From a checkpoint of a small multi-label image tagger.
Model: 10.2M parameters, activation gelu, patch size [2, 2].
Training: 12900 steps, batches of 256.
Data: 245000 training examples, 13.5 epochs.
Rows from block 7, named by matrix and row number. Rows with one number belong to one neuron. Each number is 500 + 50 x the weight over its row's rms, rounded and kept within 0 to 999. All counts start at 0. Numbers have three digits each. After the name is the row's rms in percent of the matrix's.
# fc1: MLP up (model.blocks.7.mlp.fc1.weight, 960x320), inputs 108-161
# fc2: MLP down (model.blocks.7.mlp.fc2.weight, 320x960, transposed), outputs 108-161
fc1.686 101:459451508461512460524557452466459476560596528453522528448514488498460514506486606496517532482537591587503500569502551622503533569436471482519533399426498523416416
fc2.686 100:448520511412550564453527511477449504535439464436513494481484469492484548560488503451503530454512562455564426425439438445482457587502475467522430555478443468472508
fc1.687 102:596532527514513415557472498481510460605533454511473402541414485481416572511488479540571517479488480445525462567516480491538511452457535458460628498458523445416606
fc2.687 093:481505561454535420464600459436558454532499502480470485494510562538523519525453455473531439552534490538465517615427486432521514596585509424499517452485571488507526
fc1.688 098:458519530488573562478465500533457482604326431535504483483545429430464486585409547560578491488515444561454477648464583550473439539482390568449529497495562497515480
fc2.688 098:474452569549388549521437559470553485536468449552496474501421523507469404518543474574443484532590481462453535452412478500533481486601443560534404497589476401443507
fc1.689 096:501485418468527461424497566467525502504505513414541508526504483425490567419440516476520463578504512524517518523550471501547594479519494452511526477544435452595512
fc2.689 097:399547474442379555456469539541528499551498408469607519543513494533470522532519513566399485494491426508501460485448429495498448510538444491501472470506485540528495
fc1.690 090:489441556332524513517480558563511570568542445455546440492434475520465536535511574416510444433550538488472562525421549627473498500461615518450586590485451450402543
fc2.690 086:577468435499534474464462443551539573470440473532536434426567511530477531574529531409476465485546536488529546492568430441446509459389432476607527490552506461444546
fc1.691 103:504515549462495463560517391486512537580464432488547466550537435475519466522521517498487526455430503484533467476504550578450491533478459438492451471431442560507480
fc2.691 100:602545492521598489554520547497510496530402506470527529485504544401460512452527406455604540517528514474581449467543492498473509377450512461491480450435455416570458
fc1.692 093:449555486395486551483485458570571455496368464563518586584520487440528491477530507404465545473502540534580506496573505525469464551459488486494496495459503488551436
fc2.692 080:509444525486506583525479473543446545428503510427513481458472485527374546461546524516460607577543462454566521581461581550448437479518478503540465433483467503490502
fc1.693 092:515464467547540449481640398503551494446610421416547440423442521493436511492453465460526550483450436513483452537481443490431579505471505542418520508402530454472557
fc2.693 099:442565541519502521488524546498563524539533529556438485501469470578499557571504475544534453566440552493544444428461565491457514435527455502490546550351535460442460
fc1.694 095:460458481429537539537550469487424530521519392501467533533463483449483443512534488472530599490486494451477440448412563621580561476519444470496410564520432508451487
fc2.694 098:535521595566503560547419510485477475436497459483496544549424511484524491581419542499539501431488458471535494546532470483452534391515552488549607445461469411532432
fc1.695 107:508581500468543449543540465509533544583427575483514520487404489475539450456461525474504548545511561519532478456465463441487472476493582530551448439526465460507572
fc2.695 119:442485505383590440595526531586522437521481623559481562500498491465569393531550525550558558449479541562566555505434490574566491546522479481419460536491533590509543
fc1.696 101:492535507550538516475471389520559524567496507417498451536533477477511487521402539440502525566470549569479435442522401571500549511498539477505511429513543480424459
fc2.696 088:520476516503500477547529510531471497496496518486428575480563504464561535453567579531506477466517508474529534524537483440552489510491413552420431546449595456468554
fc1.697 103:546484529490467422493433538539651551548422492554517482496467511547484585564467561496478591443509493477541465556451560545526526581399476535480537481419454442466443
fc2.697 111:572528497508532607534487395482548419444528477567524435534593499555442363442455477414527521417445562473490500547493522570473528434519465517524498521618571436470424
fc1.698 114:496542469504505469532510446577586503511453499477532463513422492526478446522536496539466527431524494555515454475434395471432511464441530404491573520393490542487522
fc2.698 127:461452496457478455586510534489521514518521533511400560505476448519490391523546424501555465510453566461458439487440607426504435540512447519417521443461416497433465
fc1.699 106:471500465447553472464586461560527526512507444423481399450520500437475580513564552461515519490511509571539579510494471537509514536451460528506602466431532471523514
fc2.699 102:564511502528568497566454557522490453416631577433533554499428560389544534472447534459564417448526435569497508522517514512517591460518512510485520499528540457546463
fc1.700 094:509496573465393435408405489566532472479605391530498553517408528546464484517482554464524503515431543599545495540529564643480529444522504422448480461540440523536463
fc2.700 092:555579612424416453490537498582493547545537515467480441457527465554506452591430512457422524533533529447537494468527455550516493386532526549446611441490453481493466
fc1.701 089:448465496466484501565480454533498414531560530427566396555465576472499512496532494485515579396486556576528570486405427448520559538492523556539563565525518408561440
fc2.701 084:504523527469560568546558461456438511558407448426441529561424404581564483507573490468499519525543547500399418455512494443510481521510454441433511415545456584466501
fc1.702 107:486428510465434468553449445558544473540544483483520538535558561458424511486517562544522549562490499458538549569429403538555517552472487494522505568505458456406514
fc2.702 122:481424483550547524495457559485573538460505409557482511508527486538443576521501479406516502465428489429459505488596567438387499495551539575529503516543452414480511
fc1.703 095:461550465540501532513500525464447588484343428491564481419466516502566485602497534447531505481490448482528436478538510503431549599485485500450451496500511465471506
fc2.703 099:475446426468401427534556430522584405513357441587554525563440420591433450528486490559473468496565479486526508420466485464505533432562470532450470534435431509476461
fc1.704 114:437631415488598447500488447523497504466513557483597506567509447495476540465446508469514523511466563502460468464373563480579561526496537444510526520560484411429589
fc2.704 128:460540499447578560530502511501475551417392497465494535496401491466593399501444402502488432430557531509464501532508561543588518446589442486418514430478439476496402
fc1.705 126:576499523544476495485561452581476525676430508490509433525497456485479528488546477505568541525500596545523455484411429469573554478468512467525455395563513501407572
fc2.705 150:546441432424494466489562417485568491485431487536438571487569472552560458483583465511479500417445494571439553520547515551514400463449449503521425520507511503548521
fc1.706 086:511465493488372491496536509538531446435401534497562549547528596544536416535519484493483590514452491482543455475449557468527537576439471502492463503565545482491460
fc2.706 080:585532454412579504568484547539482448559546528445487514464581408569434597454418526576516575532556470477488527509506524458524406493448450452520529603459477538429504
fc1.707 096:476530517496487567542502473566560451556605487515517467443486502543542478440522440466569685543399488495525573497480551512576551519430506469566463500476527526522532
fc2.707 095:452521424407386458527505508465537571532495410495431522552463478573440512469501436537525483577419538571402523432458481525452421532569447471505441473471488403433444
fc1.708 093:440508459559502563529569535553473551535445537515490412549488533533510493540425508526599529491426527547552543532435517448489495425463445469503497530466473548514532
fc2.708 087:597536547542438562489561458458493516578465574460464486518509565534492555536556469433563532553474612424422518494552589511466450483532460555509475434513483504409567
fc1.709 090:559495474459467370518509483539490572518479535545589479467351474457527530425421531467587482445475537537494517470409459528442554570450538435443609481443496475535433
fc2.709 093:495440536454535569449567554586559470463490472526489520431551470419509508448485491531464445533524557541559443426464462535488489530519483456534556507435556515543533
fc1.710 094:490514494468474452414517475435479498532460458536557523540542621524490464574433493446590471460583515526561476478578481451519583482534457422504485450541555544445562
fc2.710 092:511433451550483481468522399432583531489587524476528538485450512502428499509517523494444518553541521409515517605553500532522410463517606469531493498503445398512423
fc1.711 101:522497557470424531534553428465528564563498514545539482537465549521468497475461460459514535515394532593495452510466508589469480497493529535563467555537499515435501
fc2.711 100:486506445408439468453632422506519390384541541495464536457476489456502480448424530460457442456564501599503483513563517507533469471517404525497556526515467543517516
fc1.712 093:554509522548411482505496514466449499499522409495594485484475515514409473557579507408585479497365400520510511569557426452414568520473452432414552423552539420481555
fc2.712 094:518451529472416442499544560484519388430498556455503439468477459479530590461525441525420485458473452534530550464442525433435504492512468557466494506481469494488489
fc1.713 103:609505484495444473558435446529448592521477565543604491577481507454542528448524529452475573530540533528511513473513450511482441549420469472494568505526486531486437
fc2.713 101:490511435455436439555455463526459454416442465496495467476459449406496523510569493543499505553547493565564596488469471550502450545469459481488470561545579515580600
fc1.714 102:516483455477528561462523491543532506475543433503548594447448460463531431460459480460543472565498415541539498622539590522529427498462525489463471506544460467498488
fc2.714 095:440539457445417560520510549551453549521434477417518506428576539568443544517426499546521471468482402506393435445453540491517418510524560550483429428534553500453465
fc1.715 097:537529531577507457566485400499461590573406499526528495559546540527529607527496456441491454469471523464511482457457528614588504462487472538415420506487468451407487
fc2.715 103:527543408434477421506485550499481483532600494488442504499468484511572436467493472600469534540460510564595542522440525446507539525479544428460471479577501485437439
fc1.716 110:433556575414497448491537511441552465594547432547499582441420616459425552491552486493597575479555496551574440466521533511522554450499516582495491485507557542549541
fc2.716 116:534587520511531450468562476405493510462505574534448501518467497538552423498481549446492547481590482499521512493567487508474480461425483523487537398441456584591475
fc1.717 091:473436517420442511593459455519551461550481391547570447426381416472530540542426487448524543426477555548554512524509489533489509461490463470355561518481482414470590
fc2.717 093:500532547466447573526538481551522479607490586476610495483434484487539470554534468470447411533581543462417580585405474533548418499517385527533441548512520483468593
fc1.718 096:495542509471510516534489493523491445475557382484498472523575424439540434511470465521533546446558460531506552591423522523524469604526593424534602508439469568503467
fc2.718 093:529508567504503532495498474520407422527506491541406448514481501435552538518440515518504479501464463511456493494489535585455442489498477526442449457482532496451411
fc1.719 100:465567524531515541559558422521483543483477462576571506595462525499540466489556432471612564430454542512546398479528418506604535458539556533454430499479487491463501
fc2.719 097:427531515442573501516532487424421514402439561556494562464517541478565529552515545506510565412502455521572604524548516489460433426464464528579414554490550489525479
fc1.720 107:495543491495504516454550471500466538450490508496498458523521578450446600498527573492549441493469487471539462535451485518598484526435538456577429440444494440502523
fc2.720 111:449540442445543479571563555475473466579457443463549532607401479458533548573447445576506443514490471569505520458504558504606520531522519478404492522544477549529432
fc1.721 102:483516461517504403522477552533556481475502527382550501470422476502476499528528500545473465430438509583582440511457553533482536563504519520491460455462578590516443
fc2.721 098:450442463539442461415467516451516524414523487450436410401457428478480562507483497482495567552455565422486486437507442514498518507445558536557602427492464469508499
fc1.722 104:478472499492541525506544524546533469490545579458585572561542531491526540509483506391566528494377589556506525502565523553517530417530432474540444492501453508504543
fc2.722 100:527502524461472458495559560613477383576578440448436488437479441487416621436586508444471547538489438577424534523474416526474603539482555509440531490426422469601488
fc1.723 107:499407482527485443497421556561605483519421521394515447423422508572555494569568479497601428445616474530513448524501427528502471557435486514492390450493578606524506
fc2.723 110:526605473468519539439470504410507521418506562506564532619443498471490546474379489464469474402518467432558467469468546573467513438490498496564522456524490488474481
fc1.724 102:473526443490546568483484399558429430542367451523528453553612522600576465480526496503441442478551588567544518435532531488476504548495483486422461519399489492440471
fc2.724 098:494561561445483511483439567501538582483590523528515489508456544472447478430420553517451584406524510431523454520478515472477576533570484477533495524487452463477490
fc1.725 100:458467468494404466492433513543468463554502546515524474443508592477397514622504575534465533435570539469521519484411584592421541508422462554476480511472389502527530
fc2.725 099:569469469546511506501587427542478470442449531550566500443521571431528371470567461425512580505550572472506518447505571473599532410533431447486480439540531543490443
fc1.726 099:495494469465435499492549486512463500528512572600545470482457604520517466584549487534602487539461478470567551473533448425498578572483481536537532465531450504530428
fc2.726 107:523469558486434532585549505449575591565602562436420555563535562532514460487424432479535358545434504601575453510489528535489480560471569515490439474519595478476423
fc1.727 102:466459491553576537426544500486530424559535617520455569586578430469518413528449505553549578461480495491531487515460468543456499477526471519488540421529479450462495
fc2.727 095:486440453478444526483439504565438391477437540513592513435477476537487511408483445448566438508533532597567500440516454514487494534534441482454518527461555409432445
fc1.728 094:413510439528470482521463427611578450584512543512557467434515585515483488477374422532457484459497508559536514538428440478447496532507537497508508575444538460450571
fc2.728 098:485521464459479444499535427541497499441546435513563498490535563564515451502458570466493481523517470490417481488484488476479521391543559435567497548526585510518556
fc1.729 100:470486502511475476514532495506433426442518582483490390480454549467528435505521425559421499413550529548523469552518526435599502471481492469429502476458431529486545
fc2.729 101:502532525571584548554452465492503451445514443493536534554484485489542415509483413468495516474441458519453568483479465556486455493545472439435521465388619464487493
fc1.730 095:454437512431468394532589478426485442488453504467519422507328436422475542562499484541509505544425451528531424450421418491563591588426543454514457612454498452573432
fc2.730 099:546502553471450530485537528533556460436513453587508491478558539535531514521436572526564510531505446500488498472576429468472475491482553514488492449453450424609519
fc1.731 104:427556519565468478519471417531475507487463442433483543554435459481483428530406494552483540504560468589533470575499476424542562614584426489480541413541473518443432
fc2.731 104:541388456443601553494530506529465500510521489474600485521526478463420454408541501608496524540486444482461579461371523493481513516514428593485531573598521419467580
fc1.732 094:457563485489526404455510404501495490474455556509501371493541554490439459459457514475553525472436436532486502524527507480534468566474559460455564487435571545500544
fc2.732 093:496468505467572581496510542447484505558500474560492447507517439427470457442457499501414569523466561468533494491503547439498522469552570500500461414528515420475579
fc1.733 098:430588507424372486427512456575558525478519455546566445498511562454472528544564539476573609513546549546545506537543544485497457466463472468455491440495536440420427
fc2.733 096:565512593535527520506482498544527541489433463552557468498507451392526492541481541500518426485520520512588553499556470425571497422481484537563469538504570590500462
fc1.734 099:476510593469429468444456514576502377507558502465610523534548634526483539456482534409507480570517570522494560550433447588482552503407497428435496563486460492540473
fc2.734 109:441499417492570518465473413479550529478550468594519553481526555553517461423458488471467489594543487467458475498475571477492477486423520432543448451552474540416457
fc1.735 087:520434520482464518557546538567492465450543407497481489449457456483552441521468568472557527515368490457435507488443481467520475465468504454478493509554497451552602
fc2.735 081:597508478493405557443464495513520435459557532577579485527557528531491440459497463486435432555499476511532463533545414549464434563550556433551499504500527508416485
fc1.736 088:444497530566556510497515434542566543508430600446552502392402517577538599469449548444551556497451500568547576529416455536435598447509529437423483519484578480467544
fc2.736 081:486478427465508503516436476531552474523559535469537559604528516471532541504446447419542599505547550439440480470471583537591538448451525507448543480468573479535587
fc1.737 106:530534461542519475501505534507547536464566354539461417419402463474517506386558431497551511545454449527553516553481540504492569540398556459465517469484465562552525
fc2.737 117:538603526464494513598504484568465528482516551427421490536486493517504448404534546454543444456544486473548461627423561540513483454530473462473557488565510416460396
fc1.738 107:581441452539530424476444480509495560508428478471565503397388531428487561421446504422465572511496543544484479593422491498500623514452631526471466458445608486475473
fc2.738 111:463464535579540455510471536497396443517602522498465452442469481557542451463434470459429485584363479504485432500444456492466451500524612448515508572477543517512548
fc1.739 099:557472444612533430507455479599506503544438442422512471487344547536459482421498485493475553471529553521516462494491552518449538517513516520468419503533559577515567
fc2.739 097:482453536546498494460513447515505485475538493417481417441529433522461482539546505517458517568416525485492510490528430552449477520471530458551505441556552389575554
fc1.740 097:487494496509502415521546512533506454470558582414596492417394505523536583468506555497586489549484561526495469405534563556539530567475454453515475478467544557489607
fc2.740 087:523550471509568505538492493469520527425493452537466507575478512487504469514536445490447491412518525512573434470481509556436537528589551448432505500548438484589427
fc1.741 101:586513511380468507525443521490501614494482444480545531550434522413517527419520465467480527550474555534547540621492484498446503557500583460428579437502521420428511
fc2.741 098:486531417464484522544537491437515557540482525527567600561551444441593413469468499450537468501587587435494476476551472464585442563387544431519501532587450520445474
fc1.742 094:432516498454451472495516473452543480510514503553472569472564438529566575514471501494512564488465461503521473580490535470500515406460537451566550622509495478507516
fc2.742 097:485496475377462569521478489473498501526528542588497503397496475553568482564439489483548545524514443496493557596520492467580452548484539576542488443415466539433496
fc1.743 101:432498535528553506426456470508462486530556606484547501471446511499492633465532472502420377550509454567512466576507461435421493436524432566591547511412486550545461
fc2.743 111:477510481441525419536537464540445475509550464541442530506386541448480449505563443512484465532524523530562490460514547547586496487479456453449514477517485506575487
fc1.744 092:567426492542454418482510522413569511522597574561604488575491485532470528497548579509512512529521529433408463480521554479513505468525533464512505461603511561465532
fc2.744 093:532446421556622514562560496531501512493432564438527515510587626588554446454529430569513474592496412458539560481468541442472469544509522532430408586533469416492446
fc1.745 110:502522535416511501572388440509524480522432533524516506473590460471538562564493542449473490491393481539407524525476487529433509461472569543408635512414556570390543
fc2.745 118:537429385536468470495580505540500456508454436476423543476508555547470477468540550519485666519471540503416489464530496482506485422500482473540554446418496580426529
fc1.746 091:537450498441492438559603556505519506516381394451500542622534627573526570542467511515505527473496429556519434512429458561560521455462436458501515434493482510481444
fc2.746 096:514476549458509464508563541446526480552444472533494488494392561510539534542426490513476540512388540458490544573547459572491489478557505515536549456431458498454531
fc1.747 106:430555607478497551487559483489535460541529523422509536593538575462482625512561496432530538457521422435505452517536393418493492670525421468435468540428549466453486
fc2.747 112:504593466455410612488391445455491479562555479566530464399556513553461496491488564542464478508473480430543477470553538531427504442523508522528476427558461443579495
fc1.748 101:438503480408433510565465469469552459495465563447490502548478550525504451573472517551596507486522438556551584488481599507546467508528532434537485548567539630518428
fc2.748 099:448490502490515605563561554535456609464403519435468462492501555562495542497424537361545574535557504530542548493554454435443467468529546525533585525531455513415478
fc1.749 113:523515545537561577465422416501416451488509503482523465518459599474516462515465481442495517556479568574525587517485415505487489514531599506517484485395550550456561
fc2.749 117:542454527500463446469521466471521427424569514495500399456492549508454511495513437482481533534472467555422552474494536500442494521466459478596477490483517559547523
fc1.750 109:457483500441482488470501465492511461527501510542483482377481430498436518447514483510460549475597487538462511495477525581430567456510423550435504459511483562524517
fc2.750 109:472605553569544538537473582398410512583531482526525469492464466462553515497567531518547502484538478519510525469432461548523494584520427471495476532465522603453515
fc1.751 101:555569445443550542514556471564531433516446435525641478481466586486487443445551500411536589458442575506527559508488491491500558553476482535561432501495563485432445
fc2.751 096:458491450556511543406468463449512496413526467567436437542508516541510557542534541447455463522573399498569483498539497464513545579529565506533494445496496546529532
fc1.752 093:467452423521546534465510521515570550499514498426530518437455443569462600461419557525464525518474463544499476466499595473472544545447516477494531451483490555489559
fc2.752 092:482496550411469559569415412481532399473534534552462497443527475552607532448423529551520426475502497503540569572533518517531445600515538489469444457494542547580399
fc1.753 120:578562454440434456484623434518488561591545489519588469582535464510439558498406489413490572490446498438500557535411486517505482460483563503507560590479515502496557
fc2.753 134:497495439502460505460521437431441453470397418610490449537446558532516497540438468423532546403537556547436528473562530531525482421527447487490537479514422527567507
fc1.754 091:452554544491545533491527433517401487554517367610533411545440476505509538439562485571527511576388595545531530498483479468546450509488527459555547514532512504528506
fc2.754 086:536533544440484429477474573419441457531504560561455506452472534552404488577518524498624565460446497416513520543515580566506477536485506469579540569476541535540436
fc1.755 103:388572476487519453433495497452476498447616529507546531529467574496465612578568558533564474564494511514488494491419482498582541541387594521532483498500497444480515
fc2.755 104:557432429587527528477552500542465540575494480436482390538575473527480507490574443542500515574489489509406575514459418457414442539429517543517407571504572574541544
fc1.756 100:498378564531580502590486550468537555512542475425519458485442460465534519489445557462609551482574515514493493496446520546540472485554471523456494439452481526513542
fc2.756 098:534554522407485564432505512422553478643557559499517514443456476600494555488474511410498427465485487485484606480478573456580448505605461476497493596512534540438464
fc1.757 096:538569520456517435463443381534489542487464447445535490451411524485472485362485510498464497464418486632462509537448486539554465572447590456489553533467495485565471
fc2.757 087:438489419561502483500560512443575566536533405535422500558524579482477497546465530485479591591509442434487455528551442422530513531561464426477520467461473453502507
fc1.758 103:519531518509500452486526538541614489461586466496510466476509482482411459455450546560551557489468542470493563608518484452472459517524585568495502523529503496404546
fc2.758 098:533547543472382499426485483466446448498595451508514399521547523569498456496531492410504503505532484475543555540543584467453590483467500494593521417488497439588531
fc1.759 100:456525462419439529547492444502480494561601553440565401494463533532502486461532427428540579527444463481526485559450520526599445531450490507530478434510538490531554
fc2.759 098:420436448464427445511463523461467551407456415409489508502524444591508518533623475515464514437493400537415445471516511473560402473557486508454364514553499531443455
fc1.760 100:555491474501473566548494463462496493515410546519494443501483435469472532438535473521455576442439445548475450543444459487527498600589538528470509484421565477522521
fc2.760 100:516445490533455452468507551461475446461485525518571492417489476466432578532531472466407506505549409456439498503487430577484469478469456495568529461581448523478545
fc1.761 086:550483470554431476454551529550461453485399477541483433620503473432445541567556480475588425507511393439528550577422449525486565489543505490417566477523482432501552
fc2.761 092:593509528509451578525560567393497507532490480578491444502555559450422455516443536502428537473470462450488489514478529506428541537463423523515587505549532550514436
fc1.762 097:524529452558503481457508454590468501530510470529530473575427570466509502598440549452496528458619465485570445413521568493415529553475453467396457451557463541439443
fc2.762 097:431598548430486419470524527508572514473484571505517478560479489498412461391469456466499549494514493585478454494457495522482563495461508476498568496465565524569498
fc1.763 114:434525552602438490466532406556545529465426523482567463533446544477467533535543487429521496470418525525580442603561545499553489441526632519531556470503547451447563
fc2.763 122:479542464503505502497553440485401452442410418525504434547537490483562563564600562567586534462582532476530512522478450570480461565512459452552531503486500562578531
fc1.764 111:456453535423472496452510466592482475513505432415572467498503396455504551466504520546473495551506551585546431537518561505471479537432438493480560436442531548471543
fc2.764 109:480508438507556467491566444566521499520491554448554522511475472417574490621468468423492528516476439502575587570449451554545470568442413399456499565560552496461496
fc1.765 104:508564600488458505564547444523517568497470579540506478579528464559545463481449461535500530467557506479567543486506499429519501448427442465420508569529500413539510
fc2.765 101:421549543427573505474452520583441536519465495505528544477549480493490521511471499457436515562529442465513548412533484536449542585451459437485572576526545454484488
fc1.766 094:544536453571563415423434473489550487536516470490466480580581517488475494486453553537491550439430469514544545611425528527511468559485495410487481478451467467532569
fc2.766 092:496478409454463433495578511572454451632439574534535492491479509507548458544531449496523463432493572510460565424529576596519559496569413536415487533521492474425552
fc1.767 106:514475489481477503546539515536591497656547405469560496464538546493425461544511491486519502500470581506541592472561543509500471421469600450541494526544478515387473
fc2.767 114:464426473563463436428479457497584508485545547483545499451473481511494526620526552532461477491576435468508531484526502503548528568556522501559559524520581464579539
fc1.768 094:545545410468454449509511499524546569488553462474560469493522500485546490296449431517620492456531491510564524535433622483464544518493471466513477449470434552479558
fc2.768 093:454524503543468544467522485453422495488380531512540534561450443487455465406461464510629420440536601541519516522559510583545474444541510494547461447430516535484525
fc1.769 100:478541499396557469434517550475496580524459533455559538525516580520523565519450529548554608508424455498549516548468454562580459572426491468518503544551529447450441
fc2.769 099:475495479499400520439534482547432527590602469491418543498477514474451535413491417534486575590550529462437596473510398536443510550423527398466569469606515467551477
fc1.770 098:431586528445566442530453406541525559524416520582582416482495554565486433461470436417561519483489525657533440472443469494517572448509522453469459541551524564537502
fc2.770 088:538542487411502540448489468468520439374446491563555502551458441537512527414504485486511526427427464479444531489477505536481445495519603458534577545428572513456519
fc1.771 094:519518532547461500520567451501500533534497500450613498608547574505446449475504496559507502462465443547498478492566399504493516442450577410452507473362510424517594
fc2.771 100:505405514506549544506497554589555509548415566509470480510434452552472363427477445455573475485453505536561431501470522504480511434459462411423498472511512501439440
fc1.772 110:480564498514420499502525492496568503496545488539496522546500439474503507457515539524474478433597543541563460610485585518557524491425556505454522462385414466501477
fc2.772 110:523498525413533539554493506437484459404616564569550461536496544549519486467491609523473452509401517539469508581412486575537462499582503516540562545567563485503398
fc1.773 092:421474591482465455401609490492470424563510472494527494558530454496556544526521549455523558547498533473452500591486596560584495506402465499433499560443439428528438
fc2.773 088:446523551514405557452423533488440547493452468516548441531512376578465490511562485479438552540588484435475440465547478411460550482505574411492429479490463384420571
fc1.774 107:518504443533545511576409526574489570546340438538530468435464519484549413456463492473593539481402497529460539524463527534503453490474572536470582504522591556493450
fc2.774 117:402501528516449482481523540493532463479429423479606490515530467514532516538555483499440577492550599450353455397562505504477525505552498513598532451435476468524505
fc1.775 100:536526540543473447536418581510479438466424442563539405467413550534551546531547505437522538521489514551486400492507449418487458483496407416513523535475441476593491
fc2.775 105:439538420516508516460500454426512439493505564545560499512501507537449563474472497450557437511453458562427534529486462449550444590428491441598437401590458546448525
fc1.776 096:494465490498440512481512460514534478417510452496477496542519492414509539438481478458516478488554481541531517537481493467452575597493448410539590477401551549531476
fc2.776 092:445468570495593523469490418558462388470581491508469549485499516443547416524511469401560417483591443584542521517517479545460442493533470573540401477491467437496440
fc1.777 111:436500536496527511472439421451528511446546454451555478494524555463449472472476562536484556481487466450569523580559411477535546543514562495545562524421532434546545
fc2.777 123:586531520533450511523471504440511507526519530559447414434544484547446406470554529480482561519545568427497553486503535546473520418470510439514562491456544463582493
fc1.778 095:508428482435573489517514515537510437528461508570565404525492568503532559465535459431542471521433398555570457535496579590515554540546466417497503489564456499542549
fc2.778 085:415566472438615441469497500588535548389563512414547567421564516501486434582544516452563530546471534414432499455546546539535529460490527550516536506476414502466565
fc1.779 098:445479453542471451512608488457483433454522531469560457539559509534449429578482540478520560530559536604488476621528506477459511501433532609481553490532435481503450
fc2.779 091:579559523432483535420442437528422481505485582458473478476435550456442556541414507421553560595552381529444448560545475542470584441569534410506522439430439512470456
fc1.780 100:475501484462470457564479425541403563576394532448517522429520498482508566383502563454482554470380494501524487477477480480409515599474538457535571513442490421408518
fc2.780 096:552415556575452427412481568505487390484520487495539561475539510482518472534526444541511519574491477510483510567521497438555511582498498525585439555461563486537538
fc1.781 106:468433556432534552489616414579421522487508498484444479461397443468468486464537449470472512509412500561573428519545519531479544599508446475564511501540536558456500
fc2.781 104:510442507542475483467522539532515498439468498479477482482475530582482493556470549593469438485462419518426484515532423429490475518621456537507483512497500406604572
fc1.782 098:411543497478490535491537462544437523555512513470577544452407436504449478482625489531559513440520517523552532565538569470541439502460478562548546460481559608506419
fc2.782 094:529536574552510477542483464481397452507447521542531613591563536518558572458485459567511437458571478502452548576493540557466472473507504418539505498475525455446442
fc1.783 094:473566536487487484429502477451522481510456447425517494480421488430507497463504460503453517462449433517543558579510503437476527572446519545493503510451559487477413
fc2.783 090:548497553444450535492430475602539484462507516457510476523523589468460469492566509522414541562529492459567558462462441483476498489490591542498549467549506542529532
fc1.784 104:431454416475597568472529447551458557419598516498551467555455424529521540413529554412537451418405571505559551559432478443544483432403466472534569468393545479503519
fc2.784 104:487608435390506460454587460477522561441454546607539439563457604456476427412505456502495550428591513413458525456514528539539480468540465453482461467527468488503467
fc1.785 092:568529474511466486503534478557511536505495365470557443512491561458538432579479591480501508412470442456552435431460428482496480497538480502431413517510546450439511
fc2.785 091:569451516584431486517570433568572426533513552423510498552467498404433505453550421470510450525521463532529553510464428522467437499530451545454560505583490479567467
fc1.786 106:430619467445458511586562441564500420479437512495472485455547483499483467459499502439542620459552543526506569530514477567503524462460582519549438575384464486419541
fc2.786 098:530507564547495481474440448512552454443597515532457475522471530528514431439488483495470501523566453453553563578574498541565547454556489494509466470411507595502545
fc1.787 095:440534523566465542499491521482487485560518373516605476534521485556542424492407481463560535492439487451438556502548586522578464538515622543558566473508481453468507
fc2.787 089:451475523454525544465474519497441474547434482453428554511434474452510557509531459453464481594486449470542494549454467565573488463549575580514589529429461484601520
fc1.788 087:520477523502430481478556496504578406519561510456593547477555514505573465477413492538489531449413461494485487497438462435436558563488416422501513595496547491508483
fc2.788 094:503570475472511604473439546560581494479555567519469508527482420470520567587425529460466467492515523510485466515563556430460530495482550417480383507530451495410519
fc1.789 099:565439544476454469557439568511470485501464396436521391571446467550554520521454477448598505493521536581541418451442506452443559540431477502444510558585533556442470
fc2.789 098:435535413497494519510593441512478538558505594461499552576512496468486486542476517458523440484567539508484535485524515503476414489570436528442450543500507469494535
fc1.790 098:510481581424513346588521470545522534548516603602556423480560540572408465453530542526628560544517490435457552550448535523440565596462462493444486516615457427521493
fc2.790 096:460449484443530565539471451450486551459573498406506412571475546441523540553533529428513484504498434457438504516479465454502535488587492427497435560487459440445566
fc1.791 102:474370589526390532491427605481458363542427544526512458603510566437417410428508504504512527474401504505501479449541587486583447590560539436579578532504438531515471
fc2.791 102:446507441436534483514468501498529438530636528457496453437553492548504519505556477470405432599431553499485522497474562531510532578556504540547529544427507503533549
fc1.792 101:554490528443556504591507456426470557466597414424556412477466494548494516472464553460545461507498458556473525555489501547517519571477514541537436564407547531461444
fc2.792 107:507421469499518546556414534542498514447529456569389478538554540530522535562600505553452507437525490446433558496572482450526470571462521539553496518469487564519497
fc1.793 097:473473459485485502446535514548571483431496506518477485485441402456487449487369485459488418443519453559500561491479535510433491561501435440435532518399584464439456
fc2.793 101:544447473542606540514459471431438517505458490517477489535588541430538412435567555496611433441540447561437499439432509518421402528496517440422458569457588519461459
fc1.794 092:470560463535433439488428539517451539521420552551636482475433443451504482411475501471666515479548396498481539494472416506500554508540442462458560537449486446571522
fc2.794 094:557535456466481494548490518496442450421557454507581455444499582532519583501468506514562492537516479442390555498587519540475571557436571464536510540567549445390557
fc1.795 095:493494578497478544513518489516513391548570479473480425471415489497483500491452504456608549491439468459472492544511523495441460531520609506505573603559472541563545
fc2.795 092:399561539410504543510437541528450502494535540442529545506520496488592535532536588562504397481483449539409535516569496423564569562596446554473469484500507461426464
fc1.796 102:537598477510510407419521433525578566583573422507476544578462512535509443523499563499537509533505449458458434442469471572528491558510584542393467571468435525454548
fc2.796 100:524511447489527523501474437490427473429468577449486625410488596461546547518494449463511477539525524547457537588552537469480500526578504516452527604548573525427517
fc1.797 089:462387503423392472522498439495384497476420478491508492449524530515514488481428564455504504562456474531509565595427577469586517511477494569458496498420381562404469
fc2.797 085:556455496446444549448518431494427568584530548508545536548515514513439514507490537464496469458464554470524554546570584574538551511431484498532530525478553503495539